Rows from block 4 of the audio encoder, named by matrix and row number. Each number is 200 + 40 x the weight over the matrix's rms, rounded and kept within 0 to 999. All counts start at 0.
# weight_hh_l0: LSTM recurrent weights (gates i, f, g, o stacked) (encoder.rnn.1.rnn.weight_hh_l0, 1024x256), inputs 128-191
weight_hh_l0.878,190,218,196,169,97,178,202,232,152,217,153,182,191,208,212,228,206,187,167,268,246,214,211,163,252,232,219,150,145,220,200,201,196,208,227,249,278,196,184,220,113,192,134,230,190,220,186,210,83,223,179,223,265,218,241,179,213,227,218,199,148,257,186,176
weight_hh_l0.879,177,174,228,228,119,196,168,186,151,216,163,184,204,190,216,201,223,232,194,257,223,205,185,212,187,257,179,170,156,225,210,195,195,205,218,238,258,185,161,231,138,216,179,248,206,205,180,227,158,208,228,173,233,204,201,204,164,198,208,212,155,287,162,190
weight_hh_l0.880,224,407,195,200,143,207,184,230,48,214,220,129,169,245,182,190,134,172,158,183,117,196,173,173,353,142,217,78,0,165,193,180,190,49,184,280,329,176,127,230,132,212,127,203,180,191,179,258,118,198,211,193,239,188,31,188,235,190,170,220,111,173,217,176
weight_hh_l0.881,196,174,170,202,233,184,176,182,173,206,227,209,227,193,222,191,238,230,208,199,152,181,207,203,199,175,232,176,203,182,236,207,175,177,212,166,176,214,195,195,220,185,181,213,224,190,181,153,196,213,172,230,219,164,192,193,187,214,234,217,245,207,186,176
weight_hh_l0.882,179,159,164,231,332,235,165,182,372,213,242,192,205,182,198,169,199,168,281,117,178,205,179,209,5,183,193,281,201,200,241,187,170,266,221,70,80,224,284,156,337,234,321,130,199,193,174,257,363,199,200,182,142,208,165,190,202,215,237,185,250,179,196,198
weight_hh_l0.883,178,228,210,213,216,184,168,201,228,220,166,189,202,183,218,226,188,201,208,212,194,229,236,200,236,198,171,210,166,175,191,181,181,250,186,208,190,165,195,185,240,164,205,175,241,178,202,252,233,212,183,190,219,224,223,190,198,237,213,198,221,210,144,211
weight_hh_l0.884,200,245,194,195,160,168,213,208,173,165,158,188,183,216,198,226,187,213,143,268,239,180,236,190,224,251,206,167,165,226,184,167,193,164,164,258,275,197,229,184,165,198,120,249,222,183,192,192,129,226,229,182,261,227,223,188,214,208,196,215,164,260,168,182
weight_hh_l0.885,241,273,207,224,112,207,236,215,94,179,209,223,207,217,201,218,176,249,106,256,258,222,246,211,271,210,233,154,178,192,190,194,238,151,171,269,269,176,155,165,120,162,159,226,242,207,159,206,162,240,216,183,220,194,246,166,174,181,215,213,128,237,224,198
weight_hh_l0.886,217,157,197,204,295,186,237,209,275,217,180,208,220,220,209,196,243,199,347,210,200,182,203,209,102,175,170,264,198,196,207,216,138,226,221,201,63,190,420,244,278,162,253,234,219,171,192,208,339,172,178,225,137,222,252,217,185,199,220,182,253,0,228,172
weight_hh_l0.887,189,195,223,209,130,173,214,201,153,226,174,191,230,242,229,218,192,192,156,249,238,183,196,188,255,222,194,143,174,231,207,210,240,197,167,275,263,188,204,225,135,204,124,212,198,210,181,207,108,204,196,226,222,214,233,189,160,219,164,175,200,250,220,182
weight_hh_l0.888,207,134,137,168,320,169,199,147,315,198,236,171,214,136,213,171,272,170,264,137,115,189,264,241,51,151,212,309,308,203,220,226,223,261,209,127,90,177,194,209,310,221,272,108,208,210,248,195,270,213,196,215,97,150,156,158,215,198,206,232,257,102,158,181
weight_hh_l0.889,211,258,213,224,167,182,254,214,76,219,206,240,160,215,179,179,94,205,189,173,126,234,181,206,484,113,105,175,242,162,146,186,202,139,221,218,205,174,178,168,173,155,223,213,139,100,177,167,182,157,249,239,218,245,229,232,167,215,196,212,162,289,180,198
weight_hh_l0.890,189,257,185,211,152,167,175,190,140,210,189,165,174,188,185,224,234,177,149,263,258,217,231,224,198,249,205,185,148,209,215,211,180,157,191,240,286,168,170,229,150,207,136,191,177,177,183,193,150,209,228,234,250,189,181,265,199,189,178,171,157,293,174,227
weight_hh_l0.891,187,231,196,224,119,208,236,169,152,223,191,197,187,237,181,227,193,212,127,250,212,219,182,186,268,240,217,124,144,223,207,227,189,159,206,300,265,155,157,205,173,202,130,239,171,238,194,236,140,245,212,198,230,186,201,243,207,233,195,191,125,288,206,215
weight_hh_l0.892,198,223,211,197,108,182,213,177,104,200,163,223,185,225,172,184,177,209,146,237,220,205,171,181,239,224,228,137,155,181,222,171,213,174,227,255,293,210,177,191,157,178,126,249,172,225,188,222,112,224,174,210,217,191,184,235,193,173,199,220,161,292,206,232
weight_hh_l0.893,197,194,238,186,127,188,196,176,111,170,189,177,176,186,175,198,205,188,152,249,255,238,227,215,203,239,185,132,178,230,192,186,233,186,176,281,282,183,182,179,131,188,145,216,203,215,214,162,160,224,195,211,237,185,205,194,212,184,195,165,167,288,173,199
weight_hh_l0.894,215,214,218,209,379,214,202,216,352,179,186,217,232,202,177,170,230,200,283,83,166,173,182,202,103,143,212,346,235,217,222,177,200,344,206,160,75,218,190,229,359,155,322,194,191,187,224,316,318,162,200,176,52,236,183,169,195,201,222,180,257,101,204,215
weight_hh_l0.895,179,232,228,194,151,213,191,198,151,183,172,184,200,185,182,183,215,238,190,249,227,188,226,213,221,206,186,196,162,200,173,198,234,180,172,285,269,176,216,220,154,162,127,201,219,213,191,234,148,237,211,233,228,217,226,229,166,220,171,185,166,292,176,197
weight_hh_l0.896,173,219,193,190,168,235,231,217,112,202,198,187,213,228,202,234,190,244,136,279,234,228,180,217,278,237,228,155,173,220,199,181,215,157,206,220,276,207,175,188,126,159,140,222,194,193,198,231,104,214,219,169,205,180,232,171,217,203,193,179,150,211,194,164
weight_hh_l0.897,235,39,216,229,211,247,210,208,322,200,225,191,181,181,196,227,174,218,209,198,270,226,174,212,0,361,230,250,13,229,240,180,214,148,210,213,230,197,348,203,240,205,93,245,240,229,211,197,208,212,184,213,184,171,241,145,195,188,200,190,212,91,206,204
weight_hh_l0.898,190,221,269,219,131,188,219,191,89,176,207,159,177,243,169,196,240,196,159,298,255,230,193,206,205,243,208,154,152,248,168,171,192,150,224,305,311,163,228,199,163,205,165,262,196,191,217,198,148,241,212,213,266,241,238,193,160,195,166,178,153,279,190,194
weight_hh_l0.899,226,233,198,223,29,169,187,205,98,168,187,192,193,186,187,179,203,175,115,283,295,223,176,190,270,325,222,157,102,190,171,211,178,174,186,254,324,161,182,213,114,203,54,235,219,196,202,222,22,177,217,222,245,202,264,177,234,237,223,172,108,276,201,222
weight_hh_l0.900,165,178,195,218,283,205,156,240,260,215,212,179,180,195,205,182,197,210,231,99,97,217,203,205,179,150,174,230,263,222,222,220,209,256,195,89,88,248,118,208,286,237,302,132,192,179,200,166,295,160,208,200,135,209,140,196,194,221,201,212,275,136,217,225
weight_hh_l0.901,215,156,213,166,185,228,212,187,169,208,173,217,195,212,221,225,173,190,173,235,246,175,165,219,204,208,196,196,157,217,187,218,244,192,192,289,276,185,235,220,187,200,142,229,209,203,232,212,212,233,226,216,209,183,212,192,176,205,198,171,152,218,212,171
weight_hh_l0.902,206,242,217,177,112,181,203,198,224,189,163,172,167,205,212,241,211,181,146,283,249,185,218,181,229,260,219,158,155,198,191,210,224,151,222,280,277,170,183,212,133,222,133,229,212,183,171,242,143,215,224,189,245,206,223,184,188,171,202,170,186,240,184,193
weight_hh_l0.903,228,181,190,169,151,197,196,165,183,219,201,184,218,198,225,183,192,214,168,223,162,216,212,208,217,169,192,181,202,179,217,217,180,212,200,220,201,163,136,202,171,212,235,214,184,199,175,228,139,194,181,212,256,195,154,167,223,180,226,210,141,288,171,173
weight_hh_l0.904,221,0,140,174,237,163,172,208,267,158,217,239,206,213,258,157,245,141,255,179,189,168,198,237,0,244,256,214,101,247,247,204,201,91,218,232,177,210,238,221,217,212,177,116,219,258,234,201,222,194,178,184,145,174,79,143,214,232,189,227,180,188,208,162
weight_hh_l0.905,219,211,230,201,108,192,213,225,183,173,163,185,177,200,218,192,182,218,139,246,209,228,184,174,182,226,208,163,132,249,210,218,211,210,186,279,247,196,163,232,146,168,123,226,169,221,168,239,112,216,226,219,225,190,212,221,231,207,210,213,156,296,164,207
weight_hh_l0.906,170,171,231,191,103,191,186,191,119,202,136,207,231,196,173,224,239,198,188,324,246,228,241,181,269,280,193,154,124,201,219,208,159,208,154,217,246,163,182,247,145,215,173,268,189,223,197,57,151,218,218,192,281,214,168,149,218,241,199,216,174,267,220,180
weight_hh_l0.907,176,223,219,203,96,201,175,222,138,215,177,158,196,232,211,170,179,212,142,261,271,226,216,195,301,267,220,131,137,213,211,230,172,161,195,239,313,196,159,234,110,165,92,218,167,243,210,241,88,192,206,173,241,216,210,173,199,194,195,211,134,268,170,201
weight_hh_l0.908,195,233,242,193,107,167,225,220,161,179,212,165,209,196,176,222,191,187,155,275,262,181,181,220,293,231,188,140,134,224,210,220,200,170,188,282,276,186,161,180,129,205,154,234,197,183,211,203,90,238,175,180,246,223,222,233,160,217,229,193,112,282,196,191
weight_hh_l0.909,241,226,202,211,143,195,179,187,125,219,189,187,158,215,202,183,159,197,157,244,243,234,184,176,251,225,194,177,143,197,202,229,200,222,202,272,293,190,186,221,125,185,154,219,207,169,167,224,94,205,208,177,272,224,234,230,166,236,191,198,101,270,213,206
weight_hh_l0.910,237,185,225,220,103,193,225,167,162,197,201,213,200,196,167,198,163,171,109,263,241,174,220,154,246,212,198,136,149,203,182,199,209,188,194,221,287,169,204,219,119,206,125,251,183,211,191,171,81,175,188,213,258,209,230,203,197,205,206,163,167,227,219,204
weight_hh_l0.911,200,215,200,203,60,171,198,221,152,207,188,178,194,231,171,277,195,185,113,227,245,237,204,219,243,279,185,121,79,189,193,193,253,115,188,246,334,190,214,202,127,208,75,242,187,209,209,202,85,186,239,207,257,225,255,183,159,210,184,195,136,285,192,226
weight_hh_l0.912,193,207,248,176,127,206,212,156,134,167,180,212,206,218,203,201,199,189,164,295,215,245,199,181,229,240,169,123,99,198,230,225,181,140,227,263,251,202,236,237,117,184,122,228,216,220,178,225,156,246,241,212,247,224,248,233,189,179,162,227,185,257,216,212
weight_hh_l0.913,238,196,167,216,156,236,211,230,139,173,188,229,175,188,177,236,176,204,181,182,248,214,210,197,181,229,211,222,173,190,184,208,214,192,220,179,239,215,206,213,207,197,196,192,225,207,194,155,184,169,174,229,181,174,190,192,235,182,197,169,185,184,221,200
weight_hh_l0.914,189,164,177,168,215,179,199,215,223,211,159,151,201,165,177,165,242,169,141,179,178,219,179,210,158,137,206,227,242,233,208,226,242,251,201,222,174,232,342,165,212,221,300,176,217,235,186,255,174,188,160,189,157,163,219,170,216,193,207,154,222,168,121,187
weight_hh_l0.915,200,289,194,216,72,184,215,210,0,226,216,115,178,165,226,215,214,202,26,387,149,223,196,190,427,248,174,0,132,118,211,239,118,47,214,131,373,202,0,225,71,209,108,162,225,163,190,331,10,228,198,193,356,197,245,177,238,179,129,229,68,417,222,251
weight_hh_l0.916,177,118,197,251,211,176,192,259,119,183,217,216,157,194,210,264,157,221,194,193,178,233,161,178,385,142,152,184,179,169,171,175,166,154,195,196,194,192,215,198,146,210,191,273,159,130,173,218,194,190,206,211,221,233,218,175,171,259,171,224,160,255,212,184
weight_hh_l0.917,179,231,233,205,106,213,219,219,132,208,202,168,221,184,181,204,187,248,117,289,284,232,204,210,215,280,173,175,144,217,208,197,219,154,222,264,288,177,202,213,103,204,136,224,208,186,222,221,125,225,193,206,231,223,248,189,198,204,186,189,144,263,177,181
weight_hh_l0.918,182,194,209,194,82,188,233,188,172,209,162,177,202,234,205,195,237,217,131,254,249,190,202,204,216,245,212,113,85,186,177,204,193,142,181,275,302,197,224,189,125,212,129,260,161,238,215,253,90,188,228,228,275,215,266,195,179,192,212,207,120,314,219,162
weight_hh_l0.919,209,265,192,230,150,163,181,231,182,208,204,212,177,190,190,180,202,185,136,272,214,217,170,203,221,270,216,171,169,203,213,179,199,154,236,281,246,173,215,217,105,208,164,230,214,228,183,208,84,210,168,227,261,188,256,208,182,207,170,216,157,256,233,172
weight_hh_l0.920,241,162,181,201,249,212,201,241,287,168,221,220,201,219,179,180,268,223,207,221,340,199,208,183,68,310,282,226,216,238,254,224,212,283,218,162,200,197,192,218,229,178,158,191,219,208,211,182,204,175,166,185,137,195,276,157,224,227,242,196,230,162,220,217
weight_hh_l0.921,198,303,245,260,159,183,235,127,66,244,166,202,180,243,208,176,115,187,130,194,158,205,154,195,335,135,155,148,182,162,143,147,193,161,243,160,230,218,244,149,141,212,214,247,142,102,182,161,148,174,192,201,259,235,277,220,134,194,136,210,151,276,187,243
weight_hh_l0.922,195,214,190,219,89,196,230,191,133,178,174,205,196,185,226,225,211,175,109,254,264,186,195,168,234,268,158,156,147,171,192,186,232,138,230,286,315,187,208,184,62,179,121,243,215,218,221,188,80,210,222,211,261,214,235,228,219,223,196,199,93,296,191,217
weight_hh_l0.923,178,91,219,194,110,184,217,201,170,226,189,144,241,205,194,170,261,160,224,213,186,218,220,202,142,257,182,90,163,189,208,205,169,206,213,225,235,195,300,183,149,185,146,164,203,216,235,178,93,201,239,212,293,165,209,161,184,178,180,219,196,426,188,194
weight_hh_l0.924,194,319,194,209,147,217,170,245,56,211,176,181,148,127,197,183,218,180,50,257,116,213,214,195,388,117,159,117,286,175,163,223,161,145,201,186,230,218,134,179,117,223,220,210,189,202,172,112,158,245,232,225,395,251,475,242,165,204,197,200,172,269,212,243
weight_hh_l0.925,218,248,216,200,101,178,211,225,203,223,181,215,192,192,180,188,218,184,163,251,246,200,209,201,187,245,178,170,170,196,206,173,237,209,202,242,319,166,160,220,118,190,111,242,204,205,170,188,130,179,219,174,234,235,250,222,156,219,219,221,152,296,213,179
weight_hh_l0.926,171,226,198,201,112,202,205,167,95,176,149,178,222,176,199,211,225,229,148,250,228,227,185,162,258,253,199,143,169,173,196,196,180,146,208,240,291,182,167,205,130,175,151,212,171,225,175,246,111,183,215,173,238,191,208,218,173,212,177,187,151,305,201,209
weight_hh_l0.927,208,262,196,190,108,185,190,190,149,223,185,227,179,205,213,200,189,194,105,288,268,179,172,162,189,315,215,161,147,172,185,202,232,179,216,300,308,186,159,203,92,216,80,250,221,192,199,218,46,184,226,196,239,204,228,211,226,233,205,183,170,213,223,205
weight_hh_l0.928,232,246,232,195,79,188,183,189,150,185,158,211,206,219,207,223,148,163,95,345,255,221,232,204,237,295,177,71,129,233,237,228,318,157,224,295,320,184,127,173,90,226,81,291,198,222,176,196,86,208,179,201,259,197,192,198,193,228,224,183,116,297,223,177
weight_hh_l0.929,193,263,181,182,107,211,246,185,180,203,218,186,210,153,183,258,203,232,75,190,161,239,221,185,238,216,190,197,264,180,195,184,211,86,228,250,269,200,104,185,144,192,161,188,175,239,206,351,153,205,187,226,251,220,345,156,205,206,146,206,186,300,247,167
weight_hh_l0.930,206,242,199,224,96,194,205,163,139,217,161,222,177,173,188,169,199,227,94,285,239,217,201,222,222,278,236,178,141,211,174,214,216,159,215,254,294,220,191,216,107,178,128,202,166,182,212,200,97,225,218,161,222,215,244,195,222,231,194,170,89,239,212,201
weight_hh_l0.931,224,213,207,229,117,158,194,173,143,176,185,236,222,232,178,181,254,195,200,206,216,166,248,213,110,166,189,158,182,152,168,222,295,194,178,347,254,183,4,159,105,168,156,189,197,189,207,290,101,188,214,172,279,203,180,252,220,232,241,243,172,287,188,234
weight_hh_l0.932,209,199,155,185,279,205,214,222,233,226,229,213,177,197,193,165,202,174,238,117,159,179,237,205,137,134,206,284,270,194,208,222,186,275,182,142,117,184,135,164,276,193,258,170,177,220,181,256,260,171,206,187,114,178,168,213,168,226,203,175,274,115,138,229
weight_hh_l0.933,193,182,178,223,221,250,220,185,228,222,219,221,200,212,191,222,223,238,221,180,229,229,167,181,178,191,185,184,222,219,190,186,171,132,266,207,228,193,230,203,208,198,174,210,191,223,209,173,200,193,211,213,188,176,192,197,176,175,206,196,189,170,178,167
weight_hh_l0.934,194,106,224,210,109,213,214,186,273,186,183,176,187,198,174,227,191,176,162,290,402,214,204,210,138,506,172,80,0,167,225,188,219,172,218,339,311,160,197,216,114,179,27,237,172,191,187,349,121,165,177,191,127,220,273,114,235,223,194,202,96,0,183,171
weight_hh_l0.935,235,210,211,216,94,187,187,214,127,191,142,207,230,237,185,218,188,183,148,250,215,226,199,223,211,253,209,163,162,196,202,202,194,194,230,258,265,199,229,204,98,221,125,222,184,210,178,174,125,183,218,219,226,209,227,198,186,171,165,204,93,237,172,228
weight_hh_l0.936,172,253,161,230,265,187,199,262,223,261,208,226,187,148,202,191,203,181,175,152,113,160,158,212,196,126,183,216,252,169,167,190,142,227,208,173,144,177,234,204,280,166,295,198,224,153,203,209,263,150,192,249,174,189,251,122,177,202,214,183,233,198,211,178
weight_hh_l0.937,237,208,235,184,191,172,229,187,151,163,173,214,211,216,202,182,237,227,186,240,184,169,226,207,230,199,202,157,189,196,181,227,264,197,190,195,211,190,162,186,163,186,153,239,178,220,199,205,177,222,223,166,214,225,217,244,175,196,178,182,191,216,213,211
weight_hh_l0.938,203,326,207,265,176,205,222,236,112,182,158,167,189,180,214,161,161,217,195,155,114,230,190,211,382,116,218,226,282,219,175,170,227,261,213,217,189,180,133,150,211,171,257,199,189,186,156,138,166,183,255,190,245,189,231,149,173,172,206,192,198,305,133,209
weight_hh_l0.939,188,156,214,193,255,192,188,210,268,190,180,205,191,150,221,202,256,223,229,132,146,215,178,216,135,184,225,260,244,170,175,181,166,242,225,126,148,199,208,218,269,185,235,107,222,195,195,217,238,190,196,182,162,193,192,176,259,221,191,214,240,214,188,191
weight_hh_l0.940,228,202,187,176,147,160,201,193,172,207,161,178,193,194,209,171,228,227,119,274,251,211,195,201,212,253,194,165,140,190,183,223,228,233,220,279,309,204,194,225,164,211,94,254,223,223,219,209,100,203,199,223,210,200,176,178,185,218,201,199,137,260,175,234
weight_hh_l0.941,181,220,194,202,113,169,206,219,140,198,172,196,178,180,209,206,213,220,188,242,236,235,196,168,209,250,197,137,171,200,232,232,191,210,209,293,302,191,218,197,131,206,118,262,198,236,182,167,132,225,214,214,212,186,228,179,185,175,208,223,175,329,204,225
weight_hh_l0.942,196,198,203,182,134,219,216,184,104,164,182,178,212,187,182,177,179,197,145,300,221,210,186,210,244,236,234,165,200,226,178,231,205,118,199,285,249,171,190,187,142,204,144,206,230,191,200,231,91,215,187,191,261,201,221,186,225,173,176,178,146,230,241,185
weight_hh_l0.943,202,134,215,181,157,185,198,182,137,175,227,196,194,209,172,229,217,241,102,221,241,201,167,190,210,252,213,112,158,179,193,180,266,112,212,249,310,168,182,264,95,188,53,215,190,176,198,310,114,202,219,178,190,216,194,243,194,198,191,160,153,149,206,188
weight_hh_l0.944,210,253,202,206,203,214,214,172,276,175,218,266,175,213,170,186,177,179,249,188,145,147,244,237,95,204,227,213,205,234,237,244,163,253,189,174,197,193,112,194,240,235,240,169,239,198,231,202,187,209,197,207,200,223,187,148,228,207,180,222,224,232,238,223
weight_hh_l0.945,178,206,234,218,98,221,182,186,114,223,146,168,192,214,192,186,202,165,122,311,269,183,174,221,283,264,214,77,112,218,223,185,223,220,207,217,289,223,154,196,97,199,96,284,181,190,188,173,88,201,198,223,269,233,227,198,187,170,183,192,119,348,175,209
weight_hh_l0.946,238,229,193,215,164,228,190,179,134,183,153,190,215,197,177,200,201,187,189,242,214,181,199,219,264,229,222,136,122,212,186,192,179,232,176,229,251,159,238,193,113,161,171,235,200,193,211,169,117,191,207,171,204,217,212,185,179,196,172,223,161,270,175,196
weight_hh_l0.947,216,200,205,229,141,202,212,171,162,212,209,212,219,189,231,233,215,213,134,275,243,215,169,211,238,261,202,132,177,200,192,187,220,169,183,247,249,190,183,188,152,157,141,223,196,235,184,242,84,239,198,198,232,242,237,231,187,203,184,214,172,219,213,232
weight_hh_l0.948,200,199,229,163,148,209,169,213,128,206,211,193,202,207,198,175,252,213,153,234,266,175,179,214,205,261,180,108,159,199,217,233,157,187,217,222,278,210,202,210,116,210,128,229,183,211,213,90,153,221,250,189,299,196,239,197,209,167,229,212,144,353,192,201
weight_hh_l0.949,178,226,236,175,143,201,172,185,161,163,145,161,208,241,184,218,186,182,106,246,237,183,161,203,245,281,179,137,129,214,196,225,226,180,197,305,288,206,184,234,131,190,148,244,167,208,216,214,144,236,187,239,254,265,255,193,145,172,190,174,153,218,217,169
weight_hh_l0.950,198,328,236,205,182,205,164,120,185,186,207,161,189,224,173,256,160,170,183,285,206,221,162,207,268,203,222,170,0,269,189,174,199,130,170,283,305,166,0,215,169,206,148,267,168,190,178,211,191,226,195,226,252,217,245,160,156,241,170,215,114,191,205,136
weight_hh_l0.951,217,245,231,187,77,214,210,168,139,169,145,168,216,250,195,233,225,222,164,260,262,170,197,173,276,204,184,130,111,206,174,176,159,181,189,251,256,200,129,173,102,178,183,277,203,208,217,246,93,185,207,175,242,189,240,235,204,211,163,176,125,237,188,174
weight_hh_l0.952,210,211,226,194,75,212,174,204,140,165,154,222,186,185,205,232,183,225,98,255,253,214,179,180,293,268,212,115,184,255,230,179,201,176,225,237,284,171,178,203,89,224,119,253,200,230,178,205,108,183,216,210,277,226,197,167,125,178,223,184,117,316,232,188
weight_hh_l0.953,231,213,217,198,88,214,202,204,150,188,173,196,224,193,196,220,201,204,137,249,251,217,223,186,268,298,196,158,166,220,187,229,215,145,199,271,291,200,179,208,133,184,141,215,213,226,228,217,112,209,236,173,230,227,250,199,215,199,172,206,121,314,197,177
weight_hh_l0.954,223,287,178,201,73,211,177,210,95,212,198,166,227,183,202,204,220,219,76,231,246,217,227,218,289,235,173,140,178,199,225,214,221,175,202,278,272,204,215,236,139,170,172,199,182,218,193,232,63,196,176,218,272,209,213,194,188,181,240,210,115,280,221,217
weight_hh_l0.955,194,235,195,190,126,193,188,173,204,184,193,199,215,207,191,185,175,177,142,229,199,216,200,161,224,251,224,150,204,188,198,223,203,176,180,265,291,178,208,202,157,182,178,239,218,190,204,196,96,188,230,202,235,186,224,192,231,173,174,200,171,231,201,170
weight_hh_l0.956,201,173,202,225,158,228,201,228,79,218,226,148,198,183,228,191,186,138,211,245,261,169,226,222,285,238,181,135,207,162,153,209,148,160,195,193,240,189,366,196,147,216,124,221,207,163,196,202,148,197,227,210,234,216,264,158,195,176,216,184,137,274,197,184
weight_hh_l0.957,223,170,194,189,347,217,181,180,275,220,199,164,210,217,171,229,184,226,319,102,132,178,157,184,170,81,202,287,311,201,169,180,196,325,210,85,76,249,232,221,365,195,321,205,204,160,181,192,322,143,193,227,105,157,229,200,173,170,212,210,321,32,238,182
weight_hh_l0.958,181,241,244,215,242,170,236,174,133,187,224,203,220,190,171,212,246,173,180,163,210,232,205,242,234,187,220,214,230,155,176,222,91,259,199,169,190,200,183,178,205,237,270,222,219,220,175,178,177,219,198,197,179,160,215,216,226,224,240,196,198,184,215,194
weight_hh_l0.959,194,202,233,187,88,182,220,212,152,182,173,219,227,218,233,181,227,192,151,228,228,222,194,212,262,271,213,173,152,171,210,233,211,196,208,240,256,203,240,200,97,220,140,204,203,188,177,192,64,218,174,214,233,187,222,181,202,221,217,187,95,278,161,184
weight_hh_l0.960,227,210,222,214,92,197,219,187,201,228,184,164,208,207,212,203,185,181,147,286,265,228,177,161,176,298,172,160,135,196,213,201,185,160,200,246,291,220,279,175,115,156,61,216,222,215,226,241,135,228,224,195,233,198,294,208,218,184,202,177,129,224,211,198
weight_hh_l0.961,171,208,251,225,148,230,215,183,274,194,160,158,174,180,222,219,232,198,167,290,259,189,189,190,134,195,198,134,115,222,182,198,179,217,202,330,230,185,248,196,150,178,201,234,190,200,194,265,136,216,253,167,252,229,266,204,185,208,194,183,0,211,251,216
weight_hh_l0.962,213,204,250,206,154,197,205,200,149,210,170,188,219,180,216,179,176,204,186,246,274,226,227,205,228,222,212,151,138,195,194,231,219,141,223,287,287,201,189,196,132,182,177,204,196,240,212,200,118,183,206,202,205,227,231,205,200,194,222,157,195,216,205,187
weight_hh_l0.963,185,260,205,215,133,189,228,222,130,216,148,238,181,226,217,205,181,237,328,219,229,213,210,213,306,338,235,150,107,218,233,184,208,224,185,194,271,196,130,189,77,188,189,226,166,198,213,0,113,253,209,187,316,233,247,190,187,223,177,217,201,90,191,200
weight_hh_l0.964,195,209,192,191,43,183,208,222,180,174,174,205,200,170,194,200,167,205,113,297,279,173,233,204,201,306,226,136,120,187,206,230,173,175,169,223,265,169,213,187,124,206,89,251,167,186,182,184,58,223,215,176,258,245,207,203,214,207,230,173,117,319,188,217
weight_hh_l0.965,210,287,200,219,136,224,220,170,0,160,153,145,178,180,200,207,224,244,158,259,260,187,175,193,312,292,219,141,113,162,180,222,120,176,210,258,286,213,44,246,93,219,150,188,208,208,228,161,139,180,255,202,292,228,213,298,174,203,173,225,146,247,237,169
weight_hh_l0.966,203,195,190,180,139,167,199,221,202,223,205,208,200,202,199,217,193,194,211,237,236,161,204,215,157,277,195,207,209,217,193,186,178,229,197,211,253,158,262,234,188,201,133,197,182,171,229,194,149,194,232,228,197,181,256,223,218,237,200,187,135,253,250,219
weight_hh_l0.967,228,158,203,219,160,212,216,218,199,200,198,231,186,211,213,225,195,186,213,218,228,184,234,206,200,223,180,178,165,205,180,221,184,251,181,239,241,175,263,158,160,176,159,202,167,209,181,182,173,215,194,172,241,209,226,202,171,204,245,202,202,295,155,180
weight_hh_l0.968,189,84,161,202,230,200,202,180,266,203,231,306,231,207,190,203,296,175,212,221,273,172,207,182,0,290,233,206,118,235,230,195,212,166,149,183,198,234,114,175,189,179,177,159,247,255,220,276,214,192,209,166,208,173,177,178,195,222,199,219,219,207,231,169
weight_hh_l0.969,229,228,182,197,300,181,181,225,446,214,178,249,182,212,187,195,147,245,264,119,144,211,204,184,0,143,190,226,242,245,174,200,156,331,199,121,131,176,237,197,302,206,252,125,180,207,179,397,328,221,224,183,142,189,233,188,204,201,187,217,240,116,149,183
weight_hh_l0.970,168,181,215,234,124,214,226,199,170,186,156,234,227,224,204,209,224,175,195,269,265,209,228,221,207,236,178,141,180,236,195,169,230,136,212,298,248,202,240,183,165,162,142,249,225,198,209,200,89,203,200,223,195,210,231,191,201,220,185,169,177,273,201,164
weight_hh_l0.971,186,184,236,178,121,240,195,208,122,162,196,189,200,194,219,224,208,241,148,228,234,229,235,202,227,218,224,157,158,197,181,169,179,197,168,227,250,207,205,194,132,182,155,245,203,199,212,218,134,224,208,225,224,215,185,198,209,194,181,203,141,204,207,216
weight_hh_l0.972,223,189,217,202,114,221,188,182,156,215,154,198,203,217,213,233,169,222,167,265,240,173,203,169,248,251,220,106,203,209,236,194,216,128,209,217,300,213,179,192,118,178,115,231,189,198,178,215,82,190,220,201,200,244,197,177,205,178,217,196,167,290,161,220
weight_hh_l0.973,241,168,208,196,113,170,176,190,182,190,188,205,170,183,197,210,172,227,175,279,273,215,221,204,276,290,211,117,168,241,217,216,219,199,189,257,272,178,209,195,135,189,130,252,225,224,226,203,106,197,227,193,261,207,243,223,184,173,172,169,159,296,196,171
weight_hh_l0.974,214,220,230,206,125,203,179,206,154,186,193,231,195,225,180,228,183,206,136,259,203,179,212,196,264,209,172,182,217,190,174,183,183,179,232,251,279,178,197,203,159,182,150,267,205,182,197,179,120,204,220,222,223,230,210,181,167,196,179,191,148,230,233,224
weight_hh_l0.975,179,171,176,180,177,198,213,187,201,183,196,182,199,196,188,230,184,162,191,240,205,213,178,178,207,203,206,185,218,264,207,168,189,214,233,188,237,218,184,209,209,226,201,144,178,223,216,211,155,212,162,203,243,189,219,113,193,186,210,220,195,268,136,212
weight_hh_l0.976,209,240,204,218,125,181,168,185,165,195,154,206,171,233,196,181,220,196,127,235,265,177,227,207,222,210,204,130,173,203,211,199,183,191,205,276,286,162,155,183,173,220,183,206,202,172,218,207,142,185,204,169,237,194,233,213,178,173,170,176,152,276,192,199
weight_hh_l0.977,220,208,232,200,92,187,177,209,109,191,172,197,174,208,185,173,186,184,145,278,256,229,217,178,214,275,177,175,165,205,194,228,202,151,203,270,239,219,208,173,102,160,147,228,215,201,184,185,86,230,176,197,244,226,190,222,223,189,219,194,170,266,205,221
weight_hh_l0.978,209,241,201,225,260,188,230,191,209,211,188,219,183,181,177,220,227,196,221,181,204,194,192,189,165,214,219,187,243,189,221,191,236,242,206,226,171,216,240,187,246,171,242,240,216,217,213,231,205,206,229,174,216,182,207,186,216,216,187,209,189,146,188,184
weight_hh_l0.979,198,194,182,217,220,194,168,209,215,182,208,173,238,202,200,242,216,227,232,233,200,218,196,207,206,175,191,206,210,165,211,182,177,255,208,195,189,183,184,185,268,193,230,206,218,195,169,223,205,189,181,216,215,179,216,203,207,175,201,214,235,75,199,221
weight_hh_l0.980,229,225,173,239,72,181,173,181,162,194,215,226,221,196,172,224,193,177,129,271,271,187,205,175,244,284,202,133,136,192,175,171,207,139,176,281,342,201,181,205,115,184,100,212,210,204,187,214,71,190,200,190,233,231,255,204,212,174,217,222,99,233,230,215
weight_hh_l0.981,207,217,237,202,159,177,180,175,151,177,204,213,197,217,216,183,210,187,185,246,255,234,229,218,293,262,187,145,159,205,213,221,195,246,201,297,299,213,198,210,131,165,177,218,180,237,176,205,129,237,181,188,240,204,231,195,164,231,173,218,184,260,180,192
weight_hh_l0.982,213,250,222,221,118,219,172,179,189,220,199,200,206,228,171,210,224,187,127,254,260,222,210,195,242,225,229,181,142,210,205,190,218,164,220,279,269,209,194,230,142,204,153,228,200,203,167,178,76,211,181,214,225,205,222,177,206,220,164,190,136,268,224,197
weight_hh_l0.983,213,178,210,189,172,210,212,195,148,220,171,173,206,226,194,232,212,225,208,200,217,198,207,222,227,258,176,186,164,212,197,227,182,129,178,315,270,207,226,189,139,194,185,229,198,200,221,163,189,200,186,182,207,191,191,216,203,177,197,214,208,238,195,188